A small segmentation model, trained from scratch.
Training: 8800 steps, held-out accuracy 99%.
Rows from block 3, named by matrix and row number. Rows with one number belong to one attention dimension. Each number is 500 + 50 x the weight over its row's rms, rounded and kept within 0 to 999. All counts start at 0. Numbers have three digits each. After the name is the row's rms in percent of the matrix's.
# q: attention query, key and value (stacked) (model.blocks.3.attn.qkv.weight, 768x256, the q third), inputs 0-127
# k: attention query, key and value (stacked) (model.blocks.3.attn.qkv.weight, 768x256, the k third), inputs 0-127
q.72 096:558470498480439607553554470552427612415439585541540456502466541520430494516551448471544537438499483504480430496532514475523469449462522479508522547556506538494500474502631541550467448377526541447450487471515383557513490514485442460552483483494501531437486481464435549597504555375410508533505474501519520468446474464599485425461468444431581459534450490496559422426520483514487495500583
k.72 098:468559485592505465543571523539436571578436383515599404492510451497476497434498520476459527554572470413479511433536506557601602485460483434558531455532546517412578464514488425427501535474512437399470511526508447495458517518499544464444564474512591473488459468619442477465491419375532539484515395500458461490485448571561458420466409544553504501510481514474600523471395470528645453539500
q.73 101:569481571525484443558486575506522458375504493528490495430483427436369519545505472397516538425492495483542483484510468463553525516528406392539557467402557540634556536500554535535550463414523526572523490463530453469534433513444441546524518547522561461486530438493426434338409578414486618533423560461549516542424433465515461449472459482549515458415497436488500461525515523560503424509543
k.73 095:506570532597494560497535517524458379529463499590494422394458532458487425574469452477504486534492423470466551565503572449532475440448549364484535451535471482535514562537440463549541516408578540554507554496564503475487521545513461581459445473574531500574458559578593506452460535500432536521541495487538475664479403587487488414481397428504583419457506500438548540559409557553479412472431
q.74 103:440549620446524486500446515486569398384489491499402548458484558448543504532449470487443355562413485514605568481528551482406483517469486512528494506534488534540483446538473482518519507498392521505490477483471579515534507497437524445427501460448441440536469632412556571565475403537553511522476607489488475561451568522440556448516424493494453586438515482532463521501430477459433575493489
k.74 105:535418608449519525487442505540545477444590542542539533399535475460528429537440450541562457503408466435526505448514514526448380596486493492447501520490498507517524478447468508462539528559452524501557472453499502543548512522485513432543515542519522532529518421546570541504520595460478493485403540451595463597511485413473529460454485564442414610448455491577537581485470409539468534518536
q.126 114:568548452440539431628562550471491481563471443513507451495404486461423606382460474488508545485503591535500482434512395560473407461478446529498514519545536518503502517461545498484606512458521477457530531537531526524369438450461459519468495422471525472475502564520447561614512473554454474509441449555456563463527541507548545407523469482517449482596502529456458496486470591487511523492454
k.126 130:505578568495523552453388506526523479483594485546416608439541514483506519526448491462596510476456477449557518498495494491458460609565432528489433492497414463568469469541461563581390508593450464497535507523572553521557473487478549496467551575510500468543486432395580440462461442467497516605525558529542448520435505571535582447550577467477514629442572509465580527523514417475465439517478
q.127 084:526532482511480502542500491475489555463452524519477442527457382397473584485512498422463575440467512427543436489475480477558442536551514440574496553501525391526431444582502448472434530552476508443463620471500523561444571450397487531496460439470465505556549428446418502315507543436579409584511540484492426517473498455467472491501557563523499480533556458464572497534435483422576492523517
k.127 081:552418479482535499512544566510611494531462519535509527599555572488544503480504434514426495544557508581528487490504460413518515379490488460553443493534448505498526429461517582476466529553544493479583526526501504552440495492500478592447498549531467552459450525516453461573434542570594491503538421451395540436476520593532537440564514456481580505426503540537416603521553563466504546435454
q.128 110:578489443446521436587562420543442518459537488608558490536442590486383501520523526469539537465542521525444505452503502490510445495521452566384538503451453475451495555450546537482544444469597492581492527499533455474465497573479490478495515496472431495424452513555556533503424519460443558414477395593434520508497488473542425468473589412418516498508461549514488482468547550465468384500567
k.128 091:402505469542534481406488533470491521544513571434449496517434546556513494501486545554516504527430526464538480534478578532350543552521504485529538628471469520434500512450430466563469523502432563451482485521502499427507406435599520490438522572537505578481460477449560468514526462515530489423507512525525546441514544441411455503486480465398500459585438560470554575489474500432447638465524
q.129 154:553434495576485459479478539496442468571559565460582488511463469432488398603508525495549583483428474461527440461561475548425521544482533485541527504480477448553561503496466451469431485493454488498509462421432478490559459519463429426578474528506559498527588489565510464545565552401463465413535602523538561543558530560441513540441444506518478578467398480472530513474513436477499516520445
k.129 107:469389432415437596596554528435518463466438517594530516390433600462508524494451543507450556565502502520531545501487512549464491497515502541530533460481461431518452525546464584546430525594502490496497574561526540483460479461584493441407474467533591490532503574434524578558519499579559444498557534487568503574520516504433448539569478527356533589458489492471514531531385481533410496575401
q.130 091:467461447502596466489504493471510467368429373554461398571448469467314595542508491519509588458536544538471531488503458488544473514574427547508577450545550473447520515480580456416569481552540501487475564515460500470395547466475527573507452513485508500491513577478551460581488476565486433498538503495496499473371463465520483615546489560504514493483463600400496489477533573456487485435517
k.130 121:419530487564515562527521461433530476560557445534476453450418514521486463524568507492560560483514484430515467467507517477578503427489521452515415551476464530497456431486488477474485464419458474566437543475524442463376538477528511511512550542486562604500596383461452557479476565496318465515504581599580514564447476418490468472462501519440511425665543436498514465513470412463544406509495
q.131 099:476467568581533500562514623546529485372529404547610376464414532448524488512542418474599590511574478515425471502475417520510454462433475467550575457495508445531503548540498480514455557485515540477505546507634573508421505463491508536475497460508495494532521553513441419481571488506397488498490563544435591595422472494520444505405503457523560452545545575436440533507459517593503467483455
k.131 107:509570511454570439481402539456569361429536568550442524381522473555533465524529512501506536501461498374434421527469515442515544489561553496558510422474469502595453449541496433545517443450394504535499521454512447457588504500517481497380551510525536551574541621463570569532448483543455421518506503500517491617501525541534465507426514411469465515520475473455546460557460405460577443559468
q.132 107:545487491475499504502500478500481510496427574467577484553460522497504581515511533593584502378506475505484517452468462555393501493477417535529551457506487523466553483467512391480494489492496414524536459451464512559542454398483452528540429494543515432429559465462490503595484540505515564498504472558507568459475506502466533448492542459568499408528430469456482527451522522556422438592538
k.132 114:571493516522501509498477512463576496594458514459563432614509437418478554478518559439468588433536569481508469477565432521585439482427449478505521493582558500483478445521496450476573536521508465407438482380570416581462594526460543518552562472446491498472594419525421525510453499396465505612511529545501531469478507431556512454540587466560409439540522430555563481464442543499562435457558
q.133 088:525485541517503419536488530449459474512561532543580459469454529563530495505550518340616505564527395431498441462497502449487550519561526457515469574515546434523481598469447501437514490490533487516614401474503475537505454499502537486482494529377507456540526518511484477562523490531523484502550420498508520555424568454432553543425479633502508481594404530473566456430525483558522546560482
k.133 095:486452580548533463382438567546457405500549525537451528446580586609527437526611508524559498447499519469521528531492546392537540532505515532479492486410529478534469498572492552458513556510474518552444492476527535421561550454396622542543496536473492515439464376428420474440539490497435514411445515519492558585541491491455545493503412536494444512498558532561488532508527458453575524471506
q.134 150:548448479471523510509417560507443383540470490484513424487383464442437527592516556528543646446439491503448420433497458545456445502483451506526523503454464414537561516492526458466445473481472512449547516468557493472473452511465424502526491539466577453569562481559517496575572546384390464447555619511540521607510502514441557489406505456553433520580498476476515524435477453480447557557465
k.134 180:511477510445470565465448584515503412403504556524425551444534542505584471509424465567451469549508467491554527517486577461427432554531486450479507439495425484557527494520431561528479547529523470427556476577520553451506472534526479517410489498547567461588442605472550522617550462525569541518527500450561513563501437504497542445536444492470556561422494501472496567517460466483462528605404
q.135 093:487455515505443541535398520425512412506454551469550459528429465514451439538454476524564596541496504554461416468540469508484504568498459520544561527491406441494508509469444397439454470512495477443517539483496516532513467444555495529561461542487529480477489476541595527638500575360490517466573613515515464572453540539473469404365513440444440517553515467443555537444561469511503518564497
k.135 092:559511477545505502558559527527534439414491583505461503435518557475515499450439416491457475511524523537551564584480537509490462508482506476536579431544493471539516501496450486426457534506515495394526546544551480509461493522470457539501517479502470376484488626611551335501552400388550553562533381457540530537518515511524442409453535459556586513388580524536459533501464511525583462667445
q.136 112:499502455511543549536564432490495603428509504501398467522531482549456568434462535476501491495538562519499469549466441502513473476498458486451450477552571506497433505520536555462507477492553516487442566487565508513518510460575582538524521408513487523454476549423424558491438498467599526577439444458434481368439461461524442445570531475466600480535524448519457455521536541518520514531559
k.136 097:425631498421580529566442464494561540519528473560465481497481455529447439494461593479570634460443460492568449440477489505551536461540453547564415509559491471525503495495559456550457482446486453536436585477518428549506564500516522487507545449519499577556500394516510536451475628491425505584595568520534460482547560500531423558465506456443475486546566472496471457551439492488536454449473
q.137 086:410557606466448541453408617433525463440532541426457572466554485490570388521502502562489505562467490410490568554533496537483561507485565511499438509497512394552471467495486483582454526470485528504532548521566517469598512551468545435545513482479486454553530529483510432416524511482524493440575504501471447524596591518412491516488448538465443507497538501483476562512494499423527529453414
k.137 102:486484524404507505415466507453483405434551514473470495500535520565547424474444532548505505568500501540492513520442547528435586491565488456457486555442388482585529562491441577494493468539481569524502522529460537445562422492581470452467425583549480475542452561538508416471506478502542544404560545533549567480511510490420524461461403482421480585557487506554515462558519477533493491499425
q.138 096:577494527564572498555434457533450557516512429552554462503435463467387517447579552422559547545542507454398481509493533466563450433469497488507437558493462450489526514493560506485543515524476486492537549530492496558408583535472455520423583524448498502510526461492568468594532471547467514484469469558493509514372448513510468548436541441439555422614551464514488417554514470546445415428516
k.138 096:432611621522530521393423591483475518534544464484486466476466570538504514523447536474489461544505480486584472471484545475430524542487571446540472490490450560475529466489428486563560489430499443443561552515510551391538469542532479453474539549570469558618537433500509552524549463573394468428533566570574538454541475373429554620489487420415445505565446426538465479495456398521563531548461
q.139 088:438440551468482467523443592500483499459522485430508456580505470511535448468530571539562577537422444460530516453445459493468547422476437541483429479508506424517533480484461442550510497431515534476536450523490474448554495457484469475541485431559526524556554458449561500622574587457446434463479548539508581511482454405424565494521453470538495481530430534590467514427482512527497455437419
k.139 121:445484591490479566391472558452510449407535474499467522431528529512511441485467501609533489487447462455492434466511558521463630531546530441475496578385409534532495501551480476548462520549474518474590502604530549399442449435497522441424518584502597525554544442499563525598507435612485497446545628507600583519480519473421543543473475521447515555530480525445506616500444492442454534537413
q.140 077:517507551480494569510473490449572553468526507573459472475488438554508487459470512521518475507480545456528495402439518580545547448436460495556432442561444525499452401537435431530522496525437501473540488454504460457499510542494385467519433511526526392512481490560485499569603568433524548518506536572529431436563525416476494529497518405588412480594580498452529511545462488551433455583525
k.140 085:507471542507500527509531472483478540519472497431417433561530478496454576438478522390490559410418502478500445515517450596460571505434481503440478453495585493477559513460490428507558505514499406318434425389537433541489597498455447442531470395506517401452591493428435453527439493488502471502479408531510495525555509438505523458581535423612484530545456506486475496432488497507538478454587
q.141 086:393601577454534485528441579489508570589422494596444492540510449416409487461578541503523534572565557487487489439449504512561506433496536545525515541454586461486526536508515617494541576499513547421470561472447476509476526475470514450495546426569487476509604443587609549442491440554432377527507497533516492494443460447519495521488548509480487445482461483527534462562586484476535391407473
k.141 100:525483426571486506545508505551480646524425519544528573544491484417455510484430483455501495517486445480512528469481491628455529481453477468521555519542482547376499526505443430562534518475487525494611440562517498552485467508531507467458456546527542469535453492551507606572530382486502488443534403544486513402529460515466462457509448529546456563461459519483412539480509540602427463571455
q.142 113:482590507500448551494501487520562528484480533488450590399622449563593486422398492506481350568462519458524524495477597427568578489562524492523448489498518529536439421506477589539534507504506470497504555553445542474577576533521558466490531463525499504512454579455461495435484394611552462583471517402486423421474523490547526491586468538498498447438505437557502524533438514505522549447513
k.142 117:560437477506557466484547490498446590591486483514500490648500512428540502452568537423463539463524495507520519539573442530555571439442460595507501432590563545458500473444501469458517518506496504530498500402509484563464561411410545465549552479419467498389522401551448557452449493483550445473442393537445491470536486552536472565581588479610474432534498522484533504468513527464478369419565
q.143 096:470477514482530485570493579528532436568476519467497412521503510463621494448456570552518487485579577462612486540416488526419479425454409563556477517551562498464526468598490502492574551560436575567491496545560486453471519456528529497458515446532530579554596555500404519600423372594529479506503476547426559479402482524538509550463492481561582418501556423470425543485427554560510453480525
k.143 103:464560539400496563504397619485523443470488531494536540444452482487512525504490574461412564399499490404451450525466531438475512561496471476549485484532395429600529543545520475564490564556455579531489467464547456464498578443527474534427479546543598524562515576507487546551465513556467453543554576483544530602481536470424459460511516542541462465467534431519592468494375492542442369544386
q.144 100:405488544479514453485431474497465518492621485510515466490546505450490423549530573546443457461426471465519518513516445470546489560520558462540431500445414524506493497500436496536482437485477505450527477551450453482497452565478446463516556573447557470531482424521694561478495497448498516577572460522592419587504505496503519487455461485476401604481496467551543518564485457411489565454422
k.144 116:480469470468477519419526432537445552433483527389477570589542429544538523539508445524488398574525570518552500563545455499476485474470550536497538473447495490509513533455515616479466499480517510461549427597481516536608502518432541508577446567513427544463475468528498378448588483492551603399482455472451476409562490552481540466545463509478494513389425531537527483493542490506511571416600
q.145 135:461550557487492492404441539431467475525588580463538524493505468463544486590554489462449456455502492441503483467578538459601486545507595513512441500414431445515511526506473543490416457510515537431498427448429459468539500557454485501556499560495512512539594423535604427506458569440513469501580556463547455565524529521493545485455463504510456532475472467562579547494531418444467507463415
k.145 153:497394503492417494525556510581509536484450584503490530499527529505598513510388448577497405548547462542475542513516519542424394487503508510458530488503443528467514571530428606522461491560552509508564475529420566508567470481512509481485434532510502419581437603479524453500549504546630509499468517447530492427589443543442560507565443543394523587414493579531442466479590516539422647543415
q.146 078:482625500471463467463467520513590569379582465507499493463529514464525452495483427519368437495451483461603443454547442521530471575481536505518513488580477453435435455423510492512469498594518469431382544542553517497464513573502478499460531493523509508516565482491564455541501495536457458454588467463475452500439469564543493485507448406533500556448526538507523591467518464447621484445446
k.146 086:529579414504466443501563474465445554564518565507552530601449523521530453364479446557520470517567560455518488526578518528525483444518466528518551535493581515527535548535477427501492506490491452528466586553464484532453469476525474500470530439531445453535460590621506449459476437513536512410426503448528513426571527516568497517597539429511486559551437507517402423545600519575407595559495
q.147 097:542499469572516558558476533558414506574489501462561524484471519478457511540442506456484597486477481462450483464593468509443496510391508455446598476471337495443578516485562512487444459458532467506487542444548512541496439571488438470499444526525517507543544526543589469530514511462458490454566567520536585593547475535503524525435434419420445507478440475512498527441542471467434522485512
k.147 091:532404403464505561486605574507541468548413562459466434467468463506520535421456476549531415543514574535516455554461525535510454502434455574446548493556541518577481548478523458488551455598484518424491613495544487531442500433427491483530515450523494492482588632531524482557537439558436439464507479475578447517452532442539455564479584502427551474467535489507545517442479493503501430474524
q.148 088:517605465585461472456481606511451545461456508432532534532532516531519411459424466535385468526456537451599564519480479473541539529415647555519455436548575460503443484460522500525441517518527601511438581541524601463529514578511465449504541526546474508488519513500462394393484409501506512477588472467499525487564571589523487546556437460471605516463518550486418490520432443504639482516476
k.148 081:532535441520546517541536515503499453516534537553560502566459441546475412539472590469528474482578526477447556549475556473530481554474467521566425472518576398572512455493457574448569434504398501580420572464489460537497477524535422456562458501495520530600557474540419544542469632474448513513557532498493520562567481547431509576522500507514475530547505489445545548545477543539539394478528
q.149 103:596571498466472527567500491533519548403415493530477468474481454480453479441436499389494473482503489483562472414473452559480498506526431470544477403561516525483461472606593417432517434436577425483476532444564519517500505423487540508483522521519534531455476536471444546528508434480438522568467433496522573453448428410478491498500470451516577429465554527456408487563479581546475536539536
k.149 150:492548550559540472466435521457515517529512424480467408519528453468470447477594552456550588409474474408466460409499443465468596502503513457540447514511559403539486486518530391523486509471476497503413562428583448510409543468515536432450547454515523577511541466467423531504454614447430467536545556555504533545445526481505442503440536445502453428638483467515531500527446480433556393434552
q.150 104:555517460546536564533462456541491618479470507591525536558471519516392537467521539390491528508544512509458469487497463490391397470537484479453498463487485491420525539452489476525519494518594504552509478578522439488447547480506557548504458447545442503451451482467524488602506524442466493522479469551445505407388501432523447456443453510497495455537514590530451454479498573552543407485515
k.150 107:457568555473544515425474458426450511462576425461518450444546444586443461574539530518554520493420495472472470448427454466442565539545570432467457585463516428500455471527564465477444471537461534447460538476509478485481531491457547499493554510438525610568608362481496553486536566519366468509508551577561519567498502471559445503468462505429429382615453481468538529574489397475532501446546
q.151 105:436500415485545585577480498453501576592516551443487515571557507599538561451481484451477412505499555542487484579500492452511481456582505551443512438500532478504513516521497529493464543553482528603501462532592525487512560481551569553546504388481431507481498637460468501459402412581530493508443516444457475462475486459549480518552493610433556419524535513456463439502487528431511509432567
k.151 096:434509494459555535472476469461470497495545481517574420507389507519451455545526539532531505430494524464420447441500509536469588510450489525453516542479524449413528546468559561513544470500493542611511517525527484496518571453429556509543478545466509576463483362540423557458568530538425434502526543597472566577553514553524381497460459575462486439508516493507561477492450541442510432504539
q.152 143:418639491559472504492490580485542468605447414437402504439525493511470493466474533486449475552510530574419531526432490456586576468531573423484414485508517509491427446536544568499573549581480561472477593519516542471487513520513551466395511473502514471569488530494482514494505446658473448593483509447495462495518507437518472521571566494454569433470602506536507509541455514490504503442478
k.152 127:613420480560445519605470493548515517523466504536422525451515502483510510471442529537414464544500485398541529478443541586464487482459421510509515447531464500423477464492487398509518431510553444497554557543524464485416506486529443503480493460565503419532532458505552535655510359516490512536509533532560479523512453456538552482428506425527482561565502515472391525513500515504408441623491
q.153 081:359561515474494474531395564516503416463520421473553479517496436460464480535509545522532478547525548483453505575555434503619504500488539458514449567474485396592454519564544527512403486520527523477442471442532510545477574482435465463452511482516475583489580503514649471543547411576519453572531520549505486634507555543564531507497543490551503579419492441404511516525499476427523538528499
k.153 101:565475472490407500430535447556539448463518524508484513510553444469541483478449463621394400504503448526473492518558501564570436483481555505505562449538515527455527496503442522447497477466585454528511508533494534519485517570458458554517423477485489437531474647495594505543550432588546519491493478418492450483581493540472607435476533518531481548410493535576481533489530509597557520632535
q.154 102:491573545459562516574535535498500494530439421472466490522540480502529553452494482537409471571508554515554551505505459495480507471483436540515442426562528547464386474577556527501564566587486531524476513563499572504522519509506611561408556486430439488481537607401423562591556412634525481603529465530455510405547537446495438492550482512541443447491578468499375536588461526527514517462544
k.154 082:483472456539518496549483426540495533640519485437497448544574457456511592454449606493449593459560438458593467495551379493480569480479520588551456457564558493476548497497534487363572407484536454548500474445565435523484528507516561536548575491460437453471465491469502491467451499476456439545536521553434484484423473637572535526479536416586422502500506414517516478513474480494478442427496
q.155 106:536467563476501508457414521470502467471560488468599484509427512398505446526539497460589560471525433532524495445502476556474566494470450562490556564467500477517584514469482486476482474450396527455558504491516506469573414423461500418479502541449523440522611466619482451506536532425411421470442474564484600565481527551427542546406498525551471555572479533531547535421505504468457546501487
k.155 105:454590559506524488420457601501550371496544503510528604401535579527515447530458515513573532538483444466533463517503514411510511598575497466493479474464457444546452501522462475572485532487506557624483514547518485431626538544522467586471460540568593532526549518422554469476522435468525466453507510491567579557438475437458467498462431531477463445503499447448450489501530482423473524486462
q.156 104:551520467415497385533486548496481514528515542494462459503505448453512506530518568475579499480482430458463470438450473547471611462449392560501456434452561429514585462495460516603450448435431446476578507440520442530568443443454488463484461504457495421548525426530450461584560544536385533424526500536528473440497495376407545563425493521525460474595464521576459482503465508488396563594547
k.156 110:498495576488441584415415618514470388452488513562424539452563575497523430531482504486458458509464440439519487460549544493416493575470434505489529452478401463559537473479453521492491506560561499573506501572514571487485533540456537491474546556555527443531480447449451505532515424430558555491550574513584609581425455407398516419560507532552523479502445558529457625497431559492466513496426
q.157 098:547485399611419446452494592449523465514512524469547530497464516417364449560484554503438521443528471489488532556518481512645551551440615484486504551429504508574533507474557488460482475500580503452427534434401514563514476567453420464510487553490502434510492518511573494436541555582514494449557527511500445578565528553537532523444489463503497556476456492470506542456497407447453487451532
k.157 105:552447457441513532555586439566497603508402491585471494507528485425518557453510505593457447496576508513534537551505469562534486418458494530519512466618580536429537455439494514471570399435550432537482538480436549546462486467521472498569515414482512448486490598504564555538573451481496563438442454473465458472588432498597555603504548507506551537472527518479392451489539527537414471512487
q.158 116:450512496576549523559513471524513534460512392534469531469460531575455473418512522486481542507539561519460464558483477483486432485527521507447498411533515471516465555548531544518538515475520567580453546554554532455401588518493545551470530463543450564469528558451406579463488398472500443534507477452504548476379498460578483422565496420475540504443538511492408483498455496538548474484487
k.158 089:504654478507486595482417449420559498400540470505452512386454535519529479475452408525466601439480478460483523539430507482463522579545581454571470585521404484558439529515489563524488576501432514432552545554584457528529527482549443506487479538518566498608504596445522477441563620484526531481541577490501497453538476527485511536444487534350495510398470476480499513511530416508454463534396
q.159 132:512460464567463557583596481484477489597405514488509453558469535467389591505520492533417454504591605506469565553446514507481378458463508505473505514559554523482436517530589551490594474544529506465443599474465565544434580525490499541437483450465453501519471528411377550452382440539550518556491509492443516468515473480601424561530552510417496464550553513493493441467495502509527475447545
k.159 127:494525445525484484642445515480479530562486398632512389515388560486443560531464520458497595545579487468486485515420472561463419383417482491508515463540515522454525503465494453486522438402459531541447560490506529476434512510540478427456510529493489478537521437536518653543522457562414472539502479519543463538517482500532401574429558429412491454562545474451491461543451459514483355512462
q.160 122:506433495506524438440479535520534433501561471497500474466483446486570505592430521489509552503395499473585506409571457481511484576479490554540460506475470447529558495539428496518416498479467510452557424451424477548472493538417450450541483547473548443492539428508571513488611526421474507522562575487515531509557520563409537516431500484505446536483454550465491602536481428451469590594415
k.160 131:595431463511441612495461481532501426426462620395508581514591495555579491553384478606454389512473500493521553552551564537463476559434513503456565471474507449547504530498469540498492537560483485464542419521499560510558495510448487485556480494452476397491494596512466438567514489460651575478507499409514481477487480574477632446487514516465537564389458524515477505505533562442526563605502
q.161 098:477441498446573396523488403466509585466541462519554466514503486529497500523510503599498438437402414467430488479552488567464522527526552489502532482470449484456552448417585556509438512484536510589473414450447504562519445432467500477521489590501516449439511389510627477436537620459619501511410433512531535492546517530526507483490543480531445525494494514562540449518569447476475532549481
k.161 100:491570443404429452461505459566504515558451591483523471550516446507489530518473431583485481525618487601533564509452575448510377510467572489434527487474553495478499488499499537551491513504572468487469514508441504515563510534522441578552425496551423452397484509465502480447604517564495552578525519485450457424603509464462419509604477505493480562485508500525439356419609517557555541489610
q.162 098:455536536521448471498461599537506429510556518593425512457472408522522496427419567614431474569559521418410507454476584490566411504515550526453482532495413493586537502501426488478483507531530505456447562538445563473479543548435463489399473479494542524538551492496619461507572518477518476492561615516586414537560490440492487481481516550501465563453567480490490542596471530540532494487505
k.162 118:549481478434482498473495475535532544421480564437436527495594541538569473524435443593471405585454523482515586541477560491459408537476505453505526491463427560550512533507461516532511553523469513410551495577450547444538423543542512519512430491536454475517488556473569505571554425473568489493523517403515442534515492518483537448556446522402546594400498519471514534502554428491479556533509
q.163 101:459534519535549467459490487519496609381492454567401547447531455487511515418475495427417462434512545534440495477533449429557573542511490511543419518522509551514486470523481547500558556507465458525457549554478588488513505509515592487418541481532553465439462548511553505477517379626583564573516398443508381443537489555532475451542575541511441513568605414491503444496474538567468512516530
k.163 116:533585429568522475478559362486485565589535475467496436615508422532475526448564484422548559428436531478480436442521434462633545445448448577464464475559573539472465466472575439451489446406530500521465449456526492551446514489426504547585512542433455565448543309499450482479483549370437537465446501562395473483518570483531458550495552480578435464557522458500517403492519485475549413402597
q.164 090:584481480487500527480523536535463451358612577554575432496492485547486501531460431564531568540457491428576509502489511525420510563467534477534492512462453542495578475442467501573455510475487480479477387456602484421579463495514502529532416575497563469437470469566495475540499563365473533435549507555553553507520537521512492441389545466554538569454435603452535520466581444526571502548553
k.164 083:436527495488480443448417468466528541487601612416469581501555466475522484499511449508523529487543539579535503467413480492484468562516559469581459581489552458635436595606506562468548537545543522473373467391489489443510476397542477471528454540479457560539501583486482489419442512461572488458512508416520559559551479511504508457550499549476512546507560494512496482451443435444491474433430
q.165 105:552470564496451471547534433498464604466523571498502506582457558532480562431584493433493527459435512559506469545474425503377484430561496504506540459530649553414508532459597520488502471442452426566516478527503445523437449471571489492498505535458420490433497503529359509562456490408518564491470529564440517474403429473513416446538498479504511423584468523540464449427499540510450450460536
k.165 120:488563558565561576450433524430545509456497447549458455473476550578508468497553536460598602512434441518490420450444565444521527510548542430522422524458478519487502495512553449548491477487480533524498553519528503475518499494575452450464535530527568518561555459464438587438438558522331486500558603595536498491509545388488447573458458436401487428591518486482448521534469427512490467529470
q.166 086:392574503465534576518426548565545480404568532465507490448497492600617481437526534520397515565518461493466560510530509506393605548454549462508523510462426536506434525470484526586436487530454561440469456523523549458459498552417527495424518496569446435520502577474566467552474442481514538478468440541552496494519453521429505465468592490571504552448503493472528515502396420498437556482543
k.166 094:595442418462457504535567502498439408462440572486587523529459410402483552439492423592424428530450474508470503595476472519558473560513519564473504565557544457477547497491549510507482519515433472374534435447455471543488513488515505514500506441522440417579514702539521432543476392497584483476521448393493443436555546565462465517569518463492518571447472470427592524423509517526469534529511
q.167 088:492556501515544527548476538526579460556501418478476562512462545503448433516452516465573608470427481492488438440580559465492482544573521467484500524534444456546484561487432497519512496529534550506503477483407523510546531553568581523469498443532516517568548541503558446440485515508501568506454490509534459551404499497437557424410450542506364616525546551550445451453465469504507526570491
k.167 103:459572546453512480498489447548521505468556549459478476472580468585509512486484483568557429505463551518581447454527580535496526508473581529421492523466453435536527485472518547467440531474530566466535446622468567462616494518470520501473523555545474552457492419471481417402467521423540529435438504495503542586455510480513504458459453473426457556526514527532513508529483429467508504498492
q.168 099:578509522500452434553550470561465607631408479519519480594446549508482465517535518568523503511614555552378541564504431582522432431407487470520497491573532507452471515532581464442515553516603456445454576544527485593390500518513510537496436445473461472411488541468459471521498451508462531452488400465459552368531464439544525538564566384479525469479518488468491455520572590505535423479599
k.168 099:412556474580497497554494512466461472471494482580529446480425559464429492536537588503564632526474430449504475509487526459559545493470460420524478574468477528488494548509548402532535531510459496592471592474584432499494525466558469476461544512483554516535537475500563635568443570553480448564581573554537592490446546381542508533405508483476484438609480420507437409553488450563519448516531
q.169 089:498512523491610493570478526500562479373525428538547399483418544524387501501566514472451541492552447525398429485572403486530476431539463501450501531572484522413524530443542428519537479521465524499502430559559456574419568469507539529573540540497544474474462577505565512509493515544525479494506462539457477558397445450564446447469580420521475548589565499517420448473469557559402424511433
k.169 089:541531527615486421366554498468568524530521599332525460474519496455530587481573482577491483541495559521569514483510497512595509478519541505515489562507480557554456477464491561460536416432544381495464463528483440489472541587487499470505515534469498503471507458502564517511452507557557550487478468480525508480583532521533473543458540512559510549474509476577515474422611415509509527476496
q.170 107:463520433565498488571488474434526482499459396520475497486431523418387612437483466506419546403531496545432523550511375549520488530411535531539509449545502519438465491478662447410450498517637490471381518490566540646405494466471555542465573526454524502475491466504564493461430472583568525546558406601453518529442466575581432474526569426449509510489503464446520528505483485532515459469541
k.170 151:524476439522473486536581375504497622594465529452520506594538410443521529480527534576428484530529546502484513500555473563553443439470503502516536437593591550429541463486550470483624476446577440427465498470455435564478525568464514539541507466511492461418443514567503488489514512460489529490466454510472413398496456522583523516447563469587514453483523470513541483464528521525548543533589
q.171 079:521449431482448499522580424502519533422449453504447383484430562556318599546505463468535575471448489521383460400472564529571558421505479467502584438515464488471550499427508453517494447516534474532600475519489475559523442465556460480556428498551481526500436453527612496504528486456530469502509425499530503442464378498464473528556534486446528502510470465480475444417613538488473491519536
k.171 101:518429474532420464552528458527514523562480594529471447467525470461522479467447422510458358506514525550521553545509539566511422538522519489474606533492507551550534489497463470472524519501546411451505517461453510532525463574448453499584505502465408474445468430456489476505548468515516569546450504427552451536546474446532518426509529497569533511437511552558438571486589497572487606504515
q.172 114:458514494511423499500604492519554479563405461435457464505471514436530489497452487583393426569599577526449592536474503542576424450528478535492488470540550563457423496492540513487477552585497527500405598533478578506412558503510568483412548427466441544492501493506431517398489390516580476547528520419521485507476509533498519504565504545441599493426563556518527522489460538531511536479502
k.172 092:446606446528517487564438536540585464515469418593523456421395555546445495482544536369471611469566427430530496463480505472608512431579460516475479452498535488542459431467482476509500504497451529598530529474597389456470561537590505532416480475527558564455484564539499546488502581452336507481541476574540505511439488413464459519507433523483565509461533436446508464566528523591554344427557
q.173 094:495630551486484474413427470521514615541538539574496559424588470498486473566533506434500408488538469507538479522461460473624499481490625463457465466452477508489450443469410471583528467507567482392505505468544463546587469518440495527499560470452479514519489454532573446412473503452469553512527430476593445531435513529526550500495459506519490547431542508433584444550538419519638523509464
k.173 121:566398475520482370523573374544440649527477497465475519582488492458546436464539533479481436569525511528484505497578436561502512442437512589484520523585558518439531540480495502488587432501547470473537444483428535613505465496473515428563451502435443485449470480569506460465520597515593529449424401508447475445544544495543520532457514526583459522492443522562505467464561500528554560512570
q.174 111:607438456465469488587570444459466431583501520539528429573399542491420577562561532448482533467447441471424456467546435550544445499474423586555615517545491488475525538498508436431528394504484452500518538448496397540447487424469460459585411469497507448430537439478570549520470534458493519474466461537514526484533512522568507542440499464458469508614525467418511514454512478556440496527489
k.174 085:551446495548604445575509493449524478582511550459588423618443514447462615511571517433527478415561553529548439537591474476473548481488507588499535555581495523514551443481608421466553494509620470449482533475588490504398539558410556492477510451498519528475567470536460415453517459479501568478487466587465472537480514474510479485426613517510494528493582520553487501530467467445510457492523